{"model": "contrastive image-text model", "dataset": "dead-leaves pictures: piles of overlapping shapes", "train_examples": 145000, "image_size": 64, "crop_scale_min": 0.8, "horizontal_flip": true, "color_jitter": 0.1, "cutout": 0.4, "tokenizer": "word", "vocab_size": 39, "loss": "sigmoid", "embed_dim": 256, "encoder_arch": "mlp_mixer", "encoder_norm": "layernorm", "encoder_norm_position": "pre", "encoder_activation": "gelu", "encoder_mlp_ratio": 4, "encoder_parallel_block": false, "encoder_inner_norm": false, "encoder_drop_path": 0.05, "encoder_patch_size": [8, 8], "encoder_conv_stem": true, "encoder_layers": 6, "encoder_width": 384, "text_encoder_causal": true, "text_encoder_width": 256, "text_encoder_layers": 7, "text_encoder_norm": "rmsnorm", "text_encoder_norm_position": "pre", "text_encoder_activation": "gelu", "text_encoder_mlp_ratio": 4, "text_encoder_head_dim": 16, "text_encoder_fused_qkv": true, "text_encoder_bias": "all", "text_encoder_qk_norm": false, "text_encoder_parallel_block": false, "text_encoder_inner_norm": false, "text_encoder_drop_path": 0.15, "text_encoder_positions": "rope", "init": "trunc_normal_002", "residual_init": "none", "optimizer": "nadamw", "learning_rate": 0.00075, "beta1": 0.9, "beta2": 0.99, "eps": 1e-08, "max_grad_norm": 3.0, "max_steps": 10000, "batch_size": 256, "epochs": 17.7, "lr_schedule": "wsd", "decay_fraction": 0.4, "final_lr_fraction": 0.1, "warmup_steps": 200, "weight_decay": 0.1}
Rows from block 3 of the image encoder of a small contrastive image-text model, named by matrix and row number. Rows with one number belong to one neuron. Each number is 128 + 24 x the weight over its row's rms, rounded and kept within 0 to 255. All counts start at 0. Numbers have three digits each. After the name is the row's rms in percent of the matrix's.
After each neuron's rows are labels from the 100 images, of 14848, where the neuron reaches its highest value: "responds to" is what is common among them. Only what is clearly more common there than usual is listed. The data: dead-leaves pictures: piles of overlapping shapes.
# fc1: MLP up (encoder.blocks.3.mlp.fc1.weight, 1536x384), inputs 231-307
# fc2: MLP down (encoder.blocks.3.mlp.fc2.weight, 384x1536, transposed), outputs 231-307

fc1.45 100:084140133110163139108140129142112130187129108129120112153124107110137104141157119123201099137134131157110109156100138134091103121120133168107091128129146121159142180203080132137099128053134128145107123128125133111134110117109140155
fc2.45 099:112121144153099127112130088119141130094147097134109123119128111107144134188130103116113099142141145110138131059143113127147136111136125109112142122108148123126102091098146127146143115112157143117176150153129081139147126115123086125
responds to: flower; small pieces

fc1.54 094:110141122155139098129123126168119159093128065108188116148110137125142129179166117126095141121103105135135103155105103133122105116123119134135132133136108101128204157142096120102155125106127090126110133115104087120111088126121119096
fc2.54 096:173086123135106124112104111087118105098134106122103117064128115100133105148096113160097133137125123113113114102190115109139126154115108106129094115108117140085079171082137108153097128156076124109169147124125159117116090081132115148
responds to: heart; warm

fc1.620 097:104125110140144111080105129162130182118103134092204124126123109120194106094141097122117117101082110118124110138115094130107103129121136107150093081206092116136138184138111101109127140135124116148108123113091106111136104097116130132
fc2.620 101:140068141140132139149145116112127178125151124170200146074118131100103080117148131161099119150134136095133176122153142154132132090141089136153138151218135168141107119121074139143134132119122130134135149172151129150151139077149122102
responds to: large pieces; gear; grey

fc1.581 092:076122117135171151123094098118119112149099159093101131132115132145185103123094111151167117146075129123141132123086181110122103130148103107126094141139125152107115154185101138127153105044146103154097144129135160124128131130117100142
fc2.581 098:117102145149144129132141117134148133149128106134112135078156161084103140136131155112165089125159132148122139096105134141150152144150149143127137124155138142135128176103159142156105123121172139162151153145136116138145142122111157111
responds to: large pieces; dark; textured; shape: triangle

fc1.404 107:126141122139127096128116127145113150083123135130162146119116130141137134126117115143105188113117120094112121167151067123117125127127149136146142174149115106154134113104154118109138137142171127145221103131115126126125124113078144124
fc2.404 120:129101128103099128111110148132115100132126092105109124108112113097125097130138090105109122134103130144114127109122153106110116101120080128127108136090145111105104150116126110115099075107087132100092168132111152126125120113133087144
responds to: flower; mixed sizes

fc1.75 097:170118147132130158126148125124101143178116086104105138158111077113083109150083132133166169105115102113109110110125087094098110115101112142139131124158104136138115115124117106114151116119094137152105158093101113120131107126123124144
fc2.75 092:146135133111088117150151208138140154111102134130128135146133134125138137092129116135122125115141099096104116135157106106162129129130125134124139126097120114128134108172088132142098140149120125146143135159117147106125136168130125141
responds to: large pieces; dark; circle

fc1.48 111:134152134105125093150128098123125150102150097127168097126129077081117152132109121116148117095121108126134111124124132135074126104116121124140084121145129099106181105178131118080116155147107106142113136140119105113082126153101104133
fc2.48 110:092100117134118109078098159155114106157108131130086140157117093103140103148146116135134104098148127147129111152094159122132116129096095138107120111125105107177160158175101133141108105117105131114079071145087101117099128096120128097
responds to: triangle; earthy

fc1.640 106:127120108131089114128117136131119140107108082137142133113095151081164126159142145112142114098141111107096114115127137132092096109108124143144098115143117107104113148099171107103139155125121108151161185127100109092134084101087123111
fc2.640 096:127100119126088104118106194131102135117096173094123119147147138079142152164165093068123108126131122089124113126163141115105101114132146117121131129150120124102104166066141117118100074128119113099075148131136081095119112088129144086
responds to: rhombus; bar

fc1.501 095:103142126137196125133153132113122168146151100131130094165133121138128160119120152168129154140120111124130107149101150139144126131089116121167106136120140127148163098170060128100129162098136106161075129118106137120133120096144070169
fc2.501 102:166096134090124140141107146099123135130121101116085133102125110154136140092174108084092117132122098148101129167153114113132107100112116126083160121117148112130081137098106118107117110136119109122113121122136143137130121122129155146
responds to: rhombus; tee

fc1.236 100:130172102153128115132060150129104175176131117081142136156126076138075196106098103150165121113068119105124119097132128157117105068105162110118099101108126132127120089134143122109118115132133114128152167116087134103099140111114123136
fc2.236 104:114082142127134148151151106109157159130155152166146151111132107084126104129149120110124136157141109123143145183106138126161157163149114139158118158202188149119129121148132149110139124132128150113114101160116113169149149077160114125
responds to: small pieces; arrow; pastel

fc1.394 092:134135107164118121158111115129124133124112113137141122143112135094178129187094146123187151106121128122125115093089150128095114139150106109164100151122145124125140126140158134130130154125121141185125208119086096123117118118096105157
fc2.394 089:158113139095106119101093188141112106166107164106136122114137117113171171170167130080132120129114127140118129092139108135139130110134138115122125108165091142104111205042096113131131079137063131113099176121136100093120128093132175095
responds to: heart; crescent

fc1.159 098:159151123103147139143119178128109120133094133104134134145084118162117125124156136120156103101113117167113122113176092110130112093111140137126113131116092120130151133097104098130110155143075135148149142096119129118136106135133140095
fc2.159 087:126121122117091117117115182104130095102115115124120143118134143149163128116204106091168088131105131146128128136157092139132130138149095145102144133121115123194141097104089102153148152124173104150153135152119102139130108101106112163
responds to: large pieces; star; cross

fc1.561 089:118135084102205136156119134118140141142157093126139113137100154107167109184169110136097192134137113173096132155122110110139135101112154150146150131124125120114126167147110099122121166100089128133156157108138090147126115119135125117
fc2.561 096:135129101108169140144090175112079112112125076122124121105138106112138113123205114097114131114137092191081098103124163136171108109123109087114130129126126099121100154142101118116123147143113129130144157117123164123124145142114109107
responds to: rhombus; aligned; drop

fc1.57 103:139214141122134128141147109149111103118116113100217105131131125097159203116117128128108114134127128150109111110089122157104131146109110130125130121097120111128152115139106117117085112101119091159124130115125117109092143148112146133
fc2.57 111:124162126114128154153138121099141056110152136161243147104117142134111132124107132124122115132141149140134148117122117109170139155159130134126107137142162133122140119104119128160122121133121150159135112152119129147154155174147121122
responds to: large pieces; star; flower

fc1.557 106:133132112095150125092075128102129128148130128121122110162079105147095123133119125124159130093115090098115124143131101126118102073119127104132144125129111113128136148146102109128146129121119107114201148138125134124144112125128111124
fc2.557 099:114122134107173152114125168160123151126142100149126140136116123198097133132128091078132138134128135055126126092178125118120118173137092143072150148126138138110134105120088154127101121134158133103118107117109120125142129112114086116
responds to: flower; large pieces

fc1.554 117:146131145085128119151134157145121138155100131147139154137116101103104111136127145115179103102115115112132104086143095146116126122117117112139122113150109126136146082109148112116124121098150130109145165124115157077144127131119119183
fc2.554 125:100125117147125124107136113100131115095132138108132127104130122150157122125115123128045170118118139136110145171112114121123103114128096133148110113132114112083134164131157125147140129150106109110105132133131097098129136100112119098
responds to: small pieces; crescent

fc1.598 093:135135098175110110141111126131149094126122126117124096165099125101234115121114134081129147122147128148135131123148130128118115114123112114132133147136124164142147126150136140112135121149124124125131179110144135111127140131134117150
fc2.598 089:115124127117108133121134132126116126093141169134136116127135112196161121108131133112173122147128124107139096128089145157117124141110111118154118118168128126152124144068127135121141129114185103138118142152120183153157142063144111178
responds to: small pieces; rhombus

fc1.534 090:134141133122139111133127142148129151092107055116175122156102133091153125182169114122094118129132115126117123164131103105143097126127122139103138171124099115114189178112111115116145131096130116129148133135121085121125096110098124098
fc2.534 096:160102139156094120134110092103113100104119080120115113085112134073127103156091115165097128144120127091103112119191115123121131128121103116139107128109132140106091143057127120145110085149086115130150141134133162113103116114137092135
responds to: heart; earthy

fc1.565 101:184124152109117164170144090129122134158113092115115157128106060088083141163105167129168159122119110102110122128120094109096117112110122130112123128144101150144125130134119119101142114132095127162124151102091112121153109149124132118
fc2.565 095:161159131100094118146146195136130156137107116120133133175125139093122178130124140115123173120149116079109117139142115126154127148098154129135142118102125102133105107182076117138118157166116119150127155133121126107130110098108126141
responds to: large pieces; heart; circle

fc1.62 097:086146099177106173148150164126139158153136083149154107136126120119093132167139123087091163102182106124090124124115104132102130115121149145149140170151116116156120130108158111099180101125135138117109177128123101145120150143155097084
fc2.62 117:151093125084155129121090141111106108125106107104112112104131120113165110085154109168163058120118125135107098119136148111130103128109098106124115122093118094143111150119102108127094091149105115097150123104101182116125118114113091196
responds to: heart; mixed sizes; cool

fc1.623 102:148130144122117089111104104136102142127081081118137126124106112123076131096120120118116106096137120140093107090136091160126116108117115102158114135130093124150131116121180116113166146115169143125168157160118094126116106123127126074
fc2.623 105:139107122098136124144120104106132120099120138132124124110107144099094109121119108113116129107106097123137115171149120116154139125113111129129125126130131115153099158151184102107080182144130096100199201137154086111123115122134178114
responds to: triangle; grey

fc1.525 119:130139123111099172130136138120131152138158100105142132155121111110090126099143138163124138103117113144126109138149122120125138112096089073105093134146161107120129109148143108098177134143103130127140109134113110115113108125153133108
fc2.525 116:125127109121154142118121121121132114101135120116111125136148133138123135205169116114102152121135128158108126157160140143118142132112149106120126140089127119123129120138101138110118125123103114089112113117128137121135128130162142149
responds to: small pieces; square; circle

fc1.752 101:185134131139142143132120120104121134103112085116139140145133069136110120174194141149135126092131120168122113160110120162154125114120103087136126125124109134107131119123143120129135169129128131132120097104115155078143094153153120121
fc2.752 094:129072075150136139093114106130126115149153112127134129125121109117125089111166101117114140143127113120070156170142132132128127119125132091105114143110141109112138139122136155106135171098132125121104059142091144134141132092122131149
responds to: rhombus; small pieces

fc1.79 092:074136137111126118126146172151099160116080084116142126151088113145123158152125111105109146110109114166081070123155125154100125114108145155141136165151104112122078117093198094096143087051116123118128137142146133157099093122111099151
fc2.79 094:115115116116145101088117117109162139139116139139090115098140109107146114110150141140110064113109113155130152152093148099099117128111103110111118140084105137128136174119112118139141124114142117123154175154099177118117156129110106165
responds to: rhombus; small pieces; grey

fc1.266 091:057148125149135104182123117155036145126138109119130132151084134099104123117106147139133128124123093098110085152148127127108114099089111118136113136141126105097154102162139114117131078077120110140102114102106124103104138152108146110
fc2.266 094:088114145142196155142119098151187089108125112134123134106138117105134126151123114192118120145157147125127148113114115147132165115146135140126150122101150115137113120149194128134152108126070139155137101175129111141137144115132126143
responds to: large pieces; rhombus; triangle

fc1.196 085:104124101117139132131116129124097136125114123133122150173105119196101136136101119112182101122113088126117103153096109147146106126101114092121086147162104107118141144151064112127112127081122083121087156134127134096123103108105143126
fc2.196 090:126116125132191147122150153135119124126147115121111126117109139145100118127111108108142125141118090086116129123133115109126142139129095144085131106119130106116108085100111145105094124155116129118106153126082111142131123114143076133
responds to: flower; mixed sizes

fc1.199 095:109153116106136134134085117156121159104102064107136127137140125145137153147092118104134129099105105149074109125149113107100096116087094109142124110146121100154147092102133108103119121123142115110112144115142141104091115165138116123
fc2.199 101:145129146149065116116149125102132082140129140153082133142165151125096112149134104121133161136157109104182119136121119133100151143148100139109126116115091104102120123134136153110155123154163108115124120129130126122122145049106128154
responds to: small pieces; vivid; crescent

fc1.130 092:118137123174132140129138102122144137102146059130140134167098123092154113163104099195111206120157093096097123179154084094107119133116097162121144148146135118114159168136136109104156164119156115119137121142124110122124105108101113088
fc2.130 100:141104111125098134128114092094119122115138074125109117088117125066112139144092121152088170143114138092131137112151137135124131122109102112111099137117136120113105124129129135138118108122100121129090108125119110121144121108153099099
responds to: heart

fc1.218 100:090152145106129112109148141163122154106116120139135155189100119113130138152152107111105139096124108152128091137123100164079123126121114129129116136154098115144173135176121115104146093063217126117097157134125100100124082071109130150
fc2.218 119:137100115130189110116114116126153128121111144100091111100116148125139129154120099108139073108128111155087128133161143099111137122104119108100140112128100125154107157136105132106101129153122110105136159114100169092113120103124101110
responds to: flower; small pieces; vivid